A small segmentation model, trained from scratch.
Training: soap at rate 0.0026, batches of 512, held-out accuracy 99%.
Rows from block 12 of a small segmentation model, named by matrix and row number. Each number is 128 + 24 x the weight over its row's rms, rounded and kept within 0 to 255. All counts start at 0. Numbers have three digits each.
After each channel's rows are labels from the 100 images, of 14848, where the channel reaches its highest value: "responds to" is what is common among them. Only what is clearly more common there than usual is listed. The data: simulated telescope pictures of galaxies.
# conv: 3x3 conv (model.decb.0.1.conv.weight, 128x128x3x3, each kernel summed), inputs 64-127

conv.113:177112152165107162134152132192136186108137135089136126102111155110123107102135148099135096134112159129069132133165135147191145093116108097148078127143133107126128122135114078119141128124098159
responds to: irregular; noisy

conv.50:144104120108099128160158159127139138127172109106134123131112101128138112127112128147172128113135112094078110107133161155119096136111104099118123170113124156168142107150108115113119164142095144
responds to: noisy; barred spiral; winding: anticlockwise outward; two-armed spiral

conv.110:162091090151152170124128132180144166100126128117136129169167094141127143123166100166132111144131093119100087130080128112130139135120075120134121094130089160129122127097127080105135124127140149
responds to: irregular; noisy

conv.33:159073118081160104137148102086115105134115087164141165112145158133149194135155123135148142129108120130151098181138105075090133126133100180136148140132163139156122146143141116136117147129160149
responds to: bright star with spikes; noisy; merging pair; irregular

conv.99:107103099128160158131167142146145094118118150145130146121122122124128118124127136108140112100137123114153108114142114116196173106116117121141122126168113101119130134143110085140153113146122115
responds to: irregular; noisy

conv.73:136117146152081118103104138143113145101148127136114106178133121090141138145129143090141107098111112130119121135126115103066102122101165151105054101096169140112104148162141097120122114096145128
responds to: noisy; irregular; star cluster

conv.18:108130084067086095115096114152157131117122115144110092164097124125141133131148116069127084139158126146119129103138135149142158114090107083127104161141152158111121097101147131122144122108138112
responds to: noisy; bright star with spikes; ring galaxy

conv.69:089065145151126147125131114130149144161133128138106121050157099109142170131114102125114132096118129144147117121085138125149124132136141126129129107121123080122100112127114105114172075115145116
responds to: noisy; irregular

conv.36:140123140143098167138167154137094166111123142084082104103168138120116139138088118116100150104140155097136130140152092129112142142118114130146130127128110127129143136145159106129112147129101098
responds to: bright star with spikes; noisy; irregular

conv.100:134116130136178123105129157110141122238129114132119114127123128128111189133103138135147096098122132188114173108135113136082111123103156104118149123102120132148119131127127135114144112135116168
responds to: bright star with spikes; noisy; irregular; merging pair

conv.7:136114134160135099194111173138098081105135153101130088185171116132116115120127075105130106114113143142103128176120117125130138110130122117128148143113135137136105157127120094109128096113059132
responds to: noisy; merging pair